python train.py --model="spectrogram flow-matching model" --dataset="melodies that start on their tonic, played by one synthesised instrument" --train_examples=26041 --n_mels=64 --hop_length=160 --input="log_mel" --spec_augment=false --win_length=512 --conditioning="none" --arch="uvit" --objective="flow_matching" --cond_dim=192 --logit_normal_time=false --norm="layernorm_no_bias" --norm_position="pre" --activation="silu" --head_dim=32 --fused_qkv=false --qk_norm=true --parallel_block=false --moe="soft" --drop_path=0.05 --num_experts=16 --moe_every=1 --expert_mlp_ratio=0.25 --slots_per_expert=2 --shared_expert=false --patch_size=[64, 2] --layers=12 --width=256 --positions="sincos" --residual_init="scaled_by_depth" --optimizer="adamw" --lr=0.00098 --beta1=0.9 --beta2=0.999 --eps=1e-08 --steps=15200 --batch_size=256 --epochs=149.4 --lr_schedule="cosine" --final_lr_fraction=0.1 --warmup_steps=760 --weight_decay=0.4
Rows from block 5 of a small spectrogram flow-matching model, named by matrix and row number. Rows with one number within an expert belong to one neuron, the router's apart. Each number is 128 + 24 x the weight over its row's rms, rounded and kept within 0 to 255. All counts start at 0. Numbers have three digits each.
Before each expert's rows are labels from the 100 clips, of 14848 (inputs lightly noised), where the router gives the expert most weight on average: "loudest band" is the band of the loudest frequency at the time of the peak. Only what is clearly more common there than usual is listed. The data: melodies that start on their tonic, played by one synthesised instrument. In brackets: how many of the 100.
# router: slot weights (model.blocks.5.mlp.router.weight, 32x256), inputs 86-171
# up: expert up (model.blocks.5.mlp.up, 16x64x256), inputs 86-171
# down: expert down (model.blocks.5.mlp.down, 16x256x64, transposed), outputs 86-171

# expert 12
loudest band: 500 to 1000 Hz (60)
router.24:164139095162138130144128127146091103137125139155179108110157137109141164169127121091121130162122115149136128135090129074112057120097103122127153154120115148122144147142124126133111102155105129129137135073135168117117115125131119154133182109131097129127152169
router.25:161132101144134143125129125100124119106111119158179116116158101101134158148120146088113149146118138116158088163103139102101094101121112115102159130142117163098146137144128104151111096159159090130132121094143161130135130131134147152126140141133120136128182180
up.0:153117164130177139125177148123174145144102116133105130107118122111093134118109137134092163070183164105121117135140115152131149126114173088162103079105134124115150085152155120071132170126132126177095135165135134087120128109144135168137130136114142095153137119
down.0:132121109152148168157114124094143113148154115151140157098110139101137141129164133148139118139093135159119113117158139120128102130117083140120126128129133122129126112118166138155113155151138097138182085134113130163123155123130107174124177167124072130110136121
up.1:132129158146196112126176133120143159133119131141078136116127114133108139117089124098104153091157154103131149128135119147144160121075153101147093061097128134100129091157113133101170160128112153163103139191147125109102143097106139153142116144119171101141124113
down.1:129119116148122131150114098132119121118177132134146127113082140100119094106161121123162113128103136119109136134149111131110087156112106178084162129102110113115119135098145111149140164167120124130201084141124169141140088094103132136117120122151089121093128120
up.2:132155163140139098135143141123130136128117131132126118137125147103077148151076124100103149110152151119120123097138134125153113147103146108167088069101128133132141079154121146096168159131116147161162151172139131098130131116101136132099123107107182147166143095
down.2:121104115134114122113134110113147121134130134175134095115106122109188104094156118099126107139115117132125109152143120168121110124166075163097136136105107115123106175105130117112140152173139155169200115127104173111183118163141123133150132148153138166081143141
up.3:122148114120141120164125174127115175159127125147124133119130128161141149116123088103175103118113150088140098122160135139154166169131091085106128104118126115154072133149085139112118149138099114084108106132130107145098178141066123135138151145142127163121093109
down.3:151103092139133085162124130117152143132093164130136165121139113125139101161152167097094098126131144106146090122122143117145126146183127135141108165150124155132117181153129118103096118166118083158130157139145163118150097191137155150148179129104150141116113129
up.4:138135107119100149204117114119125129157138136145134128091103146084136128122138145143123111089094088097136078131172088133142151111133114093099122124130149113156107109110156086147078214144162105141109125145103113100137125173158157106147113103149158121104142142
down.4:141121107144130127122149123128121122146106116139126114149137099173135118133100116123129123142104081133144120099157149101131126152130151120138117157141171110151101127163147190108094096119080121147084124060140131138110152186155140104106193138104124113135127143
up.5:108122133095120107180132156126156135148111105123096114144147160157145166199122118138146138098135146129078131114142140085154162142126091116137148143141130135091135090114122131110109174120117093138096097099124129150116167107096117146155138117135128110144100141
down.5:131107132098139093121142109113151128170130083130141146097172151121123129151175160101127076158111135089154144125148123157113128157144101119120116126134099165089139159149135135097090148121089097123158113100145170110147102158120141145150151109124114103129145102
up.6:149148141103153119168178116103141136082181136096109130171155116153118161115114101106080104131116076134148114136110142109199124089090136172128114117119130146092126105135140133151150135124130146115097118154136125130105151135117141078091115122123104123165117123
down.6:099119133118115096155121132138131128125131097133095104088087150123132139138118120118114118087126144147075141130161112097112139145128106111108172124134113102152107108131148150113109203150125110146153129153129143134149092118111117141153082105180161107107169145
up.7:115159159109125129125114081157125147150148158128085122156121114143146125106089153118126108114119101154119133085119132151155122094078151156098082155119128108102136105130098140149153137125124170143113118150114126138103127108137120060137109151102153154107123138
down.7:148113150084127116123156108119083150162166122084132141134089174160109119107152134115134126108138109146099126127211152124146117151101158140128143129071178119152150122095127094143150116132116137116132129128153126117132111073108136141156117136119102161117150107
up.8:095118117152150125103071150170119175131111174122105125124105111187170147153130113138104096137121122110154128144147130115116118127188147121138146114121132143129150159090118150135112123088130160112142088144114120159118149126128159146109139106103140134111119130
down.8:114121123139105165093164137140121139115109127092149170147173127123153131153131103123116121167132092165129104126094131155128098115141163189166136099142102113148134111112162134162124068079133150124091119126106158167146098159162130123092173107103110119138124115
up.9:115126130126100112155167135160084118142174135149121130109126105113101131164109113113086176146096110133132159134150098107116112162091080119141129126113173068164096109104084125151142151140111138111130199143145120107140146112116118120126121116140152171137138109
down.9:152133122110145091141120071158115099175104115103147119159107131131093077162138120157117148117136126105127120150177150129135153156157133124147116076134128152101109124158174148153145123137140128147123105130183145127151122171124167143145155147125102145079136066
up.10:153132164122147134182192083141158134124147096123098073104139143137112157072134110105086151103131125138140105113138146120187154079113106140127148151131128131088161115110121084153160124119145163123073151149154143147082172127118154123133149145140128147159137124
down.10:138101154130124146115132156106070120134154114117086152132087160102119147165124190130141124076121121149115143093160146121098113166117150134127134081150113103127090115099145114090113182157083118122143127128117094098109129128125095104126110133117106113125105143
up.11:134158099136096117130121130123126099134151110148120130105084111140172146061156113111112169143176100118128117144167114155127196121105115146123123134094126106084108157127170128124123131109150137095123118103106117148167127124157120158181120122145121122111125131
down.11:134132140134145149143106141142124139132149121162127115139130104142076065091137170114164148108123158174129118117160174105103119154135164100154135115174120148126098116135147111144136144163104133126140130127129094126116156110167112123138123180113142178131146082
up.12:091166151100148135110179122081078124082112105092111117127151113164093129142117118122146170120160157140103112131129163140139138159125124106148143100167120140101170104137135135128151171110124100120130131143146143151129147106075101182143124116146159115178115135
down.12:129103137089160122101087122143155130153151157137129111144114174134158107128174167119141117144077154095148151131147124103135127145131109130098153132114119144080158152098095165108105140111123121119153071101111163145108104077110115128138114098134155155130127101

# expert 13
loudest band: 1000 to 2000 Hz (43)
router.26:168166131099102094108107089159133139105109130181147117119140146105093106148107144110186135082094134120139087120156132125131144103168140126118112136109111135125110114108140111078145114158154063141146127120118153113167128124169141100122150135096147126126144115
router.27:128101069139096111127148130144146141121084111142128113098139108110140108136133118103151139115088158108160098150111106096118117108143119153112131137144122159149115138098159117097106103203156067156113164123121145096151136131125130136142129147120103110148177167
up.0:134139151112146108132162118145182117140140121121096133157123119144124160084117112092116123115176115150143094115119139166151118091114144181125105159140132148090183124153124113126168129122125179127114086135136165138079126150129146098134180148108107148124120105
down.0:139148087136133154148128129106068130130143126131114119144138117148168130148094138142130151134118093140106132144126117101126106093159113139129135146131159156151124148106119156116132155167114084135110156124145147100164155150114104124142128107108187098100170174
up.1:115124091159132109143136106142060096132133125138143158119123156115136117185109118116120144213118155110097153137093122111085145164120088100138194144124166155148149149105112148120145101134100097102170173088149129122134115085137128149115118071149115126144145153
down.1:124124107134118124115123125132130154104090153081107141121137104120107121115115112113095127101167082111129127103165145141157135105160143136106127137175098169176133132124103127157137107112086180129100159163101142097114115139126103105111104135155166183126119146
up.2:082101170130127175096142107117125123109157102119132138102097103161131146117169122142136150106081156121146155173134125141135195127134181172180124116107106112119111113103156106136140143105137124129106127172121111134123136123106129130115095135154115104102112134
down.2:148112129096155164168091137139115097167128138129122139120138123139111163133128190137098096134170093125104150112126152116085097139128089053080142074108148166079134180113163138115126120102131140165127106118121132117139119154128129122128144140149104129156152110
up.3:066094151142163129119155125128132120144136102094111123155102107171152179118137087105133147138180123154123105127102136151138157137087111155105123105162109143107113129141086131105133112119125141098121126136119140145119123136040102158132159131164099133129112099
down.3:100097101138118124171111167111130076108116182142137107104167123091146101123158146130072087156094182142133097124148130123091089112119111156149099140106145142137119142109132097132095139145157096169165135126118163143121130139124146129115134119120138145126137152
up.4:148146113111121131134134158088109081140109136147153166130141097055122140159172162129159116131072163084143141125157118094141099138137079150161128126143163128121146118127156144128111140133155088127123156103137142131149105136174138104132113119123102134084150142
down.4:117129132157150130167134108145161188097107154086105125131142127136105128098095134109112163158170128092109161096126179146112110115104125093149163126141097131153150151111120128127143104070099165149109113125099156085147137126098117113119133139151165117141117130
up.5:139146138120130147177164097125153147130130114109106128092153161086113131108127086135104120073103068104139103166146118118165187106111129122125095144139108137160117114099132071170091191160165122149087132174103131112077171131128133091114137144153140119126113170
down.5:132124134084105127120142166146132125172097125122141111148144119123136162161100171119099149181159118198102132118155150096117116082106102102131110119121162149099131142125123124088100146145106140127136137135153127145142164160140158116123140135117146090134162146
up.6:085120099164141149182141147155118119141120123122126115123138117172157170091145092083115084186143137110147089107130105153124129146146084144109120110141125150151125158141095146120067116138128114100146066111112126184125146148079148135151132117136110163072122118
down.6:127097091072135096135103136125159114071097141118147128103116078118105115144123120127087145181111168145130107072105143116152100122148121132159092161133182118135130103125137099102123099125130110156092186163130145140118115171150157130126126126081116120124114106
up.7:129153079129112086125106106167106116106122163124121112109146143150106118139119073098119118155076117121127175136107114118153153170140128112125103143128162124117164121124098145159123128118084130091144132139210146131105170085129130132134135135108141141126128165
down.7:151120118129136108144120111142063165140096136144142105127188154144133085144149118127145098122179128120104123121158112130114148108160094098128151133132121187144128119155123097122154121170108146118153142140110118146115135133138137126157142136146178151131121131
up.8:100149144134189153089135123100134162145108102156124124095107118127132115149141152144102182105159135128131095167122125159103138107101147119140109067107117130146124091163141121124121125126130140160107122148115098134124135163087119156137110164154096121144103123
down.8:131108132109110139135112141092125098160113137103122154125111147117117174166117166150156158162103127136151181102149098113141099151170121141131116112124117157102147180109122105142103139152117159122128155141137096144107122152145095127072099142134127157142099132
up.9:170169165114120119120085103127164154147137140160122127170136166105128168130115117109175142123097128178114150080106152130145093144136115107133121136092143112101166122182122160152152185137106178111150098164156120131121157132145100097138159150094167140140112108
down.9:157113105126135118133119140122091151135126134164113114169104152150105152193080148123133124115145084121144094121155140133148127073161103139120124134139116119172117093105102077109122124138135151097143150069159118119159143085130173109155144128121155099120139124
up.10:063117143139129122119122126104117115121127124119138134123115078143171126080145098087145110146105106151115120134102092163145181109121093148097112118131118139154084121132096143129092112124144131110137102085133116170131123147074119116128123146164105084059115131
down.10:126082137096102100190165157136144074106147145127122152170106153124118100107171149147110092137129152149133101103092151105109099145103110172119142101115136114108139162095124121115083108157108121142135125096129166151096090088138139143085175100115085139122143078
up.11:081086133138157144100140122078124138121105110117132182166161141131135120147126122143127140115106142149112143136078151154102117109152140116142109102115110153189103154160097124159130088142112139137152141114090127135108116167084084112142122138115141090156096127
down.11:164119169121130080139111126113126143103139163126121110099118171142138114084133127099162115123085140115131144128161129096138126165136119141116112154147157132136140113106135125122106169106125144087109127142122103114110148073120114103111089094144136137154132150
up.12:125106157134104138096126164085156111122141139125153146179150105069125151086143122092124077177120108158131138096084113119133096155119114145140134118138173141144134148160117154112150138164125138139179120121173117121122122137118123109124148140124141117160136097
down.12:122120091106106130135112115184126144101088156110094150115061154105126127158120129141098150114146118117110102118154149152121118131120127122141081144128133096146147118092102127112069101095124123105106125142141165104142157124094129142157180112136112142074158117

# expert 2
loudest band: 1000 to 2000 Hz (58)
router.4:107081087133166124109108122131131132147144138112158150176165122140141177109149111138123110123147142108120110131107127100109136115146154137135168133110103146155097153123122121128099102146126141146108127141181117126083158125154148162155193177121099122131102107
router.5:105120074124152124105141161136079171187094130124145127161113116162107171103138139111156125153150178120128103120136147104152116140156149129105125112111151117140101153108100117109096153111106127139094113149122095124104126098139159174169156139117123120137143111
up.0:108158129126124116123168120101137174151088112153098098068156136087119125134130135115131181103116106105152100168120100118133107105165130171141106139129103167099182102066139112143111164149187115175144100085134153137127165171148147151129163147103113117119130128
down.0:095143114159105113129147148152146121138134144113126110160110096153145118145124167144112156146147158129141138129132139110120100136117092154092190072126073105138119161125088142106130133122098109144115115115129161123130123107106130154105089162118155148132118131
up.1:115123124124152123121140143118113110152118118144161150171131134118097129101153158123159163182138155112091105083127139071126090136177147140128146136131108181093148155122138124107112160111136093137120115127140156117128101130124136140135161120147160128119143110
down.1:160122120163139125117144104128141086124116140097112095093125116119179136123108139119092179155152114192137130144136143169132112138100112136175126177123139129145130128145117125141176100082115128131139134127153165107126126139129132095080105068107161151121156122
up.2:125142136095107133148144161132098123137123086125147081086128163124082134148146096121158155120139131122107132122160133145122137113110099126127125157134121108137154092120124149128124141136125097097139132096115159141139158095102114147136112091150139156105124164
down.2:131168115128115140126112133130121113143116132132128114146170121172138083140130115142136117133150094064114136129104125111135120114154130124108160110106140129102132122154164122105099193151145083114122161104108163119122137139140134109116149122090138120136153122
up.3:131121137111123146191158136102130157117125114100128086140128164141117159161119119119130147119137140117122098138143109140151129112077127098124121114150130124150133076124132104152115153116146125074110175136150111108130184120113132140132083101141137138109170158
down.3:133122121122129167146126158145136168112107121164105111138140121197129100121109142123118108134138118067117114133143143114139139099131107114119150133109164145117122117128154119148096201125151142102123141137104128166130173116141141132131145129127178125152182159
up.4:104125121165109121139116112133122083105092112147128132131137151155186150161157085113134087168081111106176121118129094083115075070162097165127163184124119168127156164117128137143120117140117139094155099103104153183139107133137107132115163101135146170138128153
down.4:137108115149101114122131146114103118089114121114122134114130111076128119155112134141118152161127132132122181096138095128107101092172161143189145127152123127146155148121184102116146121092169101157157135113119139137141137169126121101114111083096138083128112124
up.5:156118153103102117171155169132102106136141112103160068136131158124106129148143084144122153126151140141094140123152127144144137119125125128141105153112101096137146079121117133128129124118151110093130143114112165138119124125120121135146116079135119134123143147
down.5:105176110140108162151123151148158114176136114148140118120152123161142102116141104139153108113146129101137151166102140114111139132146101123126145153102145104108102137146158084112098178130143067115130140152101145125123143125117157132118153118117123121169173142
up.6:160128150135101106153149176140095101132115098129135087128133171132115150143130075119098127103166134143119139147169132155143138107119125140146096148101114099149145085135110124125120119145116110113122155115111164141114128104119118150152118092130112122140147158
down.6:097182112136095158138124158147136112138148141120114139130139118172147100130145119155170109100123129089143156149097131115143129128158115147116141134113127102104121141131157059108109171142157075101147144137094119116126152114117149122106124127090120116141136131
up.7:106104082138117098130140142134123134149120105166125083114111123150124135122115120125115170147151154078117109141131057130121155099129139117115101125105079132118085085130115101133111134164136110112125145164127126105119170114116150189145164157140173170129190160
down.7:126135151114147163082088160138147115128148168088123131159121140145095105160135177129148140134101100125153120105119128140113121134117094107106140134118147169086154150132136160154098131104135159151131138075121166130158108102139153132115140150114145147106105054
up.8:073083132115130117123129145119146149145162171149084122110098107117098123122127129131111140114116142103104140127126068122156177153136126138131094104133092156117112097106106097121123139130130143164136148155156118129115181161121156157116153186146141124118126097
down.8:124120127126164104124120144135160109137167145110119136144093109132108162130139145149126107112116108152157084105098120133106124172111077111101133133108156142115122116125143165149127096115106134111108120100130163122109086113158130123153148129165099134137117093
up.9:129211109110079112148131177123117160107111116169126073057139159116114127142111105094158119106147078093162114129122129143116134101145100139135145154131118121097193129117131135114147152177119092123151100084117148141147179104123094124140153110117138151137127146
down.9:096141115143114086153141148137118119147140124116128130183145109160123128170134122160121100122127127087127155129121088107155129132152135125081191058117112127114136128128159149087128163155139070146127150132120151126108126140144097130149111142127129127107107143
up.10:088144140106120135143161100101175148096120181136143105080159095081095095119139138108107137148115137080123147123142115127180107114110128170159102126149116158110159134101128125140122147137157137164138136149161129162128164113162138121105123149094150145105115117
down.10:104112114129126101199115168146099132175187129146137117136099156133105130125138145127132072100101132123129100074128121073105118175137100097068146108120101117109132115110128137121119123150076083128099106112115150122120088126122134124153141161111107104138130098
up.11:164142143146124124140171147110137152127081083124126114108136154117115163141118098103106146093161116101144113144144105166099132097081129111139133121117111119134135087137120138119118135187138088111117155123104129112130155093084098160153113091126106125125154168
down.11:108151139103085148140101132157107118130148163111109137161138139174135074155122150132175113115105104069104135139148124115201131116137107142097148105107139143092135137134145078128084182140148131106159159095109129136128162090146159102127131162083140151123106108
up.12:113111112099148112114117176131076171181137110119123134159102119166098124111082165135129144123168160114102117122111115107156156134141152116120112113094131100114088100127100083139105156098140157128097124153147096109101152094122148161164125164160166120124149101
down.12:161126119127154180073122133084147094094120147116104157106108111097134130092129170144142143141129106130160100105108162172107112124099099143121110144144156126118121140114100145140123083122114181132114117130133144130160087116141157146092139112127135129117141090

# expert 5
loudest band: 500 to 1000 Hz (74)
router.10:141104171115110133144141138130146142122128164109126117080121124108139144136157096133108181184093110151079144072166114139174111121123107127125136133094136124122144145129122131158162141101124143174110131139120111142123150095139103118146090153100142116132118097
router.11:136081129141110121159148151155096120122098162108130129137108103170186100133135150166115107132137147169068126113103171124129146111124139153110157130151150137142111145102134133105127110146107110185094153120084115169156131105144105095091076154109115128156131100
up.0:118154139125172127101165143103153199162119125133078154104162133111085114155101152109132119072150092096148145154121117134127104100111152105122128116156132136125140076143175118121100142126124168145139154106145127125123149126098151135096131156140082113129102115
down.0:124148153131092137175110143190146111122151120125097122105148192145118089130114126121128136167105125145145098070124102126136174140165132127125115140109081124104129109148154143147116120117147159127110105135130115153162113132144132139132153132107137149138082118
up.1:154101144131082140164140118175164131162123104120132115144097122144165139094104116160115149090120128131142070171155096134127160114153085121156098135127128110155111125079150099138147153130164055141135129133082115084133150144130155107086127110101129154159157111
down.1:114106123116174151080127132107110111149156135179153120118128093127125098095132155133109159138109110160134140155114152157086116135141097107133099111145119144115122191114157128135112107095121132132161146101124191144119127121156151101112142137116127150157153111
up.2:119144106083151147162097100148108124111138161152083151128139157139114088158132114166112133108137146150116175126080115100130163154122155133122098134104140128116105123164121133120102145091106125148129110139135161117143154124147152166160117122121126115102100178
down.2:089111135095094082133154085107145131128131169123127143139107126183140123174117117119153121140112124122101124090154112132185100112143135142125147121113119120134170120159146084152164174149156111157180125103115139146135122123126157164136145136121142131137141096
up.3:137161133132153111138132152113129160190127127153088132127140147114058152151088135088138102109183122086142120129155160127104095084117165129123135136141148092163121074144120125102163146136132151121095138141130132081124151126120188126128137106142122125138133122
down.3:132147152151131159201114141190143132134143083120117107091152176135149104113150133107116119172124134161110090084108117085147183147145132143109120124137086164117132089161128168114097139097125129102127086178134086140125147156117098136133152124128120148138122146
up.4:130140136114122101095114156109141101128064166124177122143092120105139048145146126152130121130130136122138099120144113138109095137159135124119144113152134099145127153147134118113142138103114118170136148142110065164139099157164165132132095104143104107175130147
down.4:118137150147136100145149116155107132133121131116127143132149145131159167178166129084108079154154103132087150166119071142128181135158177176182100186111135146109151120151106122115170112119135167119138118147109182114136103115104100155135152099100138136073118122
up.5:140116124133125141098165097108124149097158122140128148111150064164124135113139119110132117109145106100144096174083131164118156140108129135076136083118137132123099138161127123125127088150126135112108117101133140128147144106111170173121133152134122108149140138
down.5:122175118133119124127095120148095124196153117113094117093137171132096100124155172149136124146091092165147168074201120107103131180133131130107167171115112114141142138125124125150165135086130152119116123118127137095181163089130118130108161146123146153141106106
up.6:124106142106109154159142116125148142152134110123091095097104158113163162139120082161119174137113115133104131108157072145141173161126068112130136130088119138125121114125124091160165150098145147138109125119123100125139196111147085143149107131146151138106125135
down.6:115126105144139150089094178103125098085122162143115122142116091161157154124112116138152159128114141131161125144065149168129118064109092122127129096166119152112135145149127093112058109143147115113148157128096115187089120148166129115120099124099110154133135153
up.7:159094094159161094135116111117129124074148113118138150172158126191153132119100100118145118118145153143122131144073145119129158150107159149106130110125122132099126128102123117118129076118143118116150080117143137161129106127105135131160129125121133066125099114
down.7:105138126103116110102162112107137160104097143139119106129135115131127136107173136129131083119104123092165156132137129105133093132146081118087147133113148130144140121089087122140142170140140111130129148111111114105131143128114164136058090101160149153138176092
up.8:108095138134098151126141130143171155160111103118121104129101146140149165108109117136123174143099136125114103118163084162141115148124078115133111127120111144121127119128132123153134137118146120123118151126102099072116175104122102116083108119111128160122150092
down.8:133118121142156193107087162135119099126136125165122127113149117142129115111087130149135152121110120126138123148099132171110125115108085107122110091157110136120105179140144123119082109119118109112146140112128143190117138150171136106148120138115136152149150155
up.9:132144153106134147163096111120151143102147142105119098119140133118132132149148083164117188147110136148098176105138108138169153176116105131168109121113114140103148121117096090166145111080139135144123094129132118143154166095136076145142092156118135130100100123
down.9:127078097133119137058134138069096100080108166130123153146112079129133163155124137156160124101102126110164152175124143156113069070116135135156135113153166102142111149107130102105120105153142134099173163091120157151114114143144141124116114101147118138130144081
up.10:111121117154109120146139075138118105084116121125142101179117117097134163089162108090107158147115149156145120118124144146124130090123168154124135151123107150107161138102117149113149098134143111107156147160140151132157121168122118143154167120110164160121144141
down.10:120128139102152127123145125131115150147145140154173155114131136092086190163149172129155090143105138083114140164132131090137100162127105166094112132104162130121156114111126105128119151130133094145094135109152111112123121102134155115126120119119114104091156122
up.11:127120138146114139100161108107149184137084133128110128112158107115138160173109124147109142151135108112101133117133101160108102112109121133155122102099148117151099099161135134134129146143130174125136178095089134079157187105123132141082102137120116108103134100
down.11:119152125147127140147080167156115100135170110139061145090168147150131137124106152143143139161087119156133121054128130139122128129116114144101136113152082113141125149133164106124112112114147127105131094125128118187155114126168138133155123151109113152155095145
up.12:130133116121153122170129129153119110158119162139105173091077153123117079147137103130112104154091124110117110114164122112112109123111127148105138156138147120146127152118146125142133100149094096123104134119113153147090090153123188122148147102094087116145136166
down.12:111134157121155120144134125107183114130105123122150081173133134108145157128168120142117169120179135150071162139089086134135164142156167159168118177122096163112125126154094147155140164084147176150133151207139109095110148151109071121113138155108146084120085129

# expert 10
loudest band: 500 to 1000 Hz (79)
router.20:110119095107119133127125135142114153110132173151109159131148153091096137131141079154106158133102100128105133087121116111164132106118142182159125114114093145123112131120142117108136136115114153157111096142144092124148160118106150127166107175133140110163120125
router.21:102133109064126154139109116112105163103135140157141157110148130103080080142143091132122101111118151127104182152109123077157139112147155123141119101158116110113134135076158113110108155107123143116105114138161143155136110141125153098118106135119138104118125114
up.0:118163138140155085139177159137124120196104103141112104116096129133136152146089162094132081113139115117174141132092116098109147113110106104096150186094168099139138119131111111120140122153120126126111141098108166089110162084112134093115136127146069132128136155
down.0:133114138136141118143116080101123099114044140117103122162129109121167096106094112178132161146105113076110136128102113139153171112154146144115116136137151183132125162132122151149068165130144141127148115127152126125114151143125153166115133126092183130113144147
up.1:106127131091093124147099118129124160153133109166122114105073151172175113151093122140169127092116112123117145164152127117096169207147098127130103152123126135121116141100127121133118151122122145117126135102089132140138120165128110162131123112127124143126116131
down.1:156125114137133133115093132112118117104144147126100114141102124147158102082124140145168141136065109052126147090126140167165119142138111161112146168167132147118122155093108143085073131156128150101150150108122125098121087176157139118171131124130130151135103107
up.2:110137128079102151162083130129095172148124134147111119091120132146133096166119116159130145103121131114097166170152114106140170189125127126129108127129151123136122135086118099150099166101117151129103123113120114132138147131156116150142112141137134138108102129
down.2:157125102145104157117101137112103143105159121149129120110099118163132133127139158100172130127090132089139085113128148147098125108136115161117141113170111130140130108119156123086101121132129111072142150089091122141109106168165132081177168120157062152123109127
up.3:144170094136083098153113130118101123175147137188127086119120139117128142146169145121129126095128124147093118159129089064123169113159119135136106133154133154152111129127094135117136122118148084137091136147125139106124110114125152078127130088140099146132169176
down.3:169123112156168172105128103125130085131102134142123119137106114104118117139070151178137188090177139118146135148117104152119154110096150144114154135161128111111168165164139127152113114108136122134148103138133156136128142138156106180100147144124145101115163180
up.4:133158161147146115146164155135111113171091083131106097109102118154146171133097140100143098128158138089180146123121125118136134111104099116084153184099147106118144134129120127119125145138120111105111122101121146112113159078120116137126143117154116140128125149
down.4:124129148162134111163111087101133128107046110092109083171114111132157121113111097150157132140123107087111123129112106122151162117161130118107128139136147171128108146134116128155057164130125131113153114122131133130108151136101134161114132119104169136108137147
up.5:120173147155136101131162146135101105184084079142116091102111120141143158130115135110142114135151133099186153127123126108139144102115090124086138209096146111122148123144123126117119136146111093112109115098127161116114143089120124121124158120163115154136116154
down.5:146121141163129129166113088098131117122053106099118088175082112113143126122117098160164148132122112068124146150098107131134159105167145123108138144133164162109133151147123136154070157127133115109144107130120154128110148132114140167124144101124175120103138155
up.6:148137137134136182129119112124138121117117171114136133153122102125152137132141107135085183187175151085137127125137116145105093137104110150113147095127137103148104194153106136166114108158099111162132152127124100135144141142123067147115110113087163109102083079
down.6:155127142115115108161116124163127145159174097139142134114150135114115094122200130127149088153073116172113142122118129109101108166146179155119129162124112122155109111098130121087197101150098082115135133108087135105127105116122131150144116143138095160117123119
up.7:110141167134097156168094124142159167155115137148106113101085136146197136154132135133164145117112105119129145145155114140104160200117092163141107146121134107134134154110091119148112141128141154141145121097097103130142130180116101128101127094112093110111100096
down.7:142113098106126100128097123130105119164142139121106121120136142132146058095119128134139125147073097077115120113129144142163118169132136161115117166142102134126103130102103158079089115158109150103135128122125134087120067170156151136160141143145127192138102101
up.8:096117150118130174160090137155116165116119145134107112096117096127155121156152133152131129139112131111137171150136110121135145179114106160148095135118187120130149154116061106153100124131114158119152114100121098141151163127146095146128131150105110131115073112
down.8:103112092087078106139094157142094128140173132132111142111150137154124103151138133092167120137066130107119101128111167141110116134161128166111136116133089089136114088125135135096128129159093158095134132112096123141132081145166147070161158143152084176151083082
up.9:143172124135128165132105121137135112145154153141122119121104108148131160110124138102133107164155124087159106128109153104095110150108091161113178132121137091150102203129105144105157106157091129105121103105090119103148165131099105155091128102104104145096101112
down.9:118118146110103110158109093146127107145134119105121161172133126084147067097146147162132131162106117160064141112162125112138117131132131127131081151122118149155075142116068149095130112164081129122162084101131113106117093146101095108129109156120162129113111127
up.10:157146088142098125121118118124095186106122149149177123120142123156129129142184073087112155184105135074117123120137143158145067102157133172106147078141100124135139174127110150118109100123145125090119117118168105190121116139130133144156131122125155119123133110
down.10:098143173177138132124138105162116143126138117092133138130163127112129170150175134112141130141165147144141109133110105173095095160120123124127115102089144112122132141116091133113178085137103138172140125140123127099140133076124107101137111120081125130122102110
up.11:111094115130144152134084112134118119115114164117117130111125104128133123145141125167111109164111153101136179117134108149137124162117111159150131138121182100126148168152107113156107105126092147128155126119134101122152149111152087144095125127093133114103075090
down.11:097094133091092104175120148163121142131198119147143145105165146141129090122190141087149133149072122160112102110120138118111131131158122172116125128125087116153113089131115140102145135160100124126144137098081113149138108156147145094158143164144107184141113103
up.12:086160188151162133123205144113146100178111106105129124083155164121107143170098194091103140127139123125168125099119105106151092131101110144129124127101162105143130102121124118129144144126147145111135107103127142092140162107086102101097134122147095106119127120
down.12:116104110098160092160130114135131126144053149114111133157149112127138118121123109150123155141137105080084128143107081095142138122132152123088102109114119169093124144117092162139081139115134140132140091138157126090111141118123143164120119121100189128099132143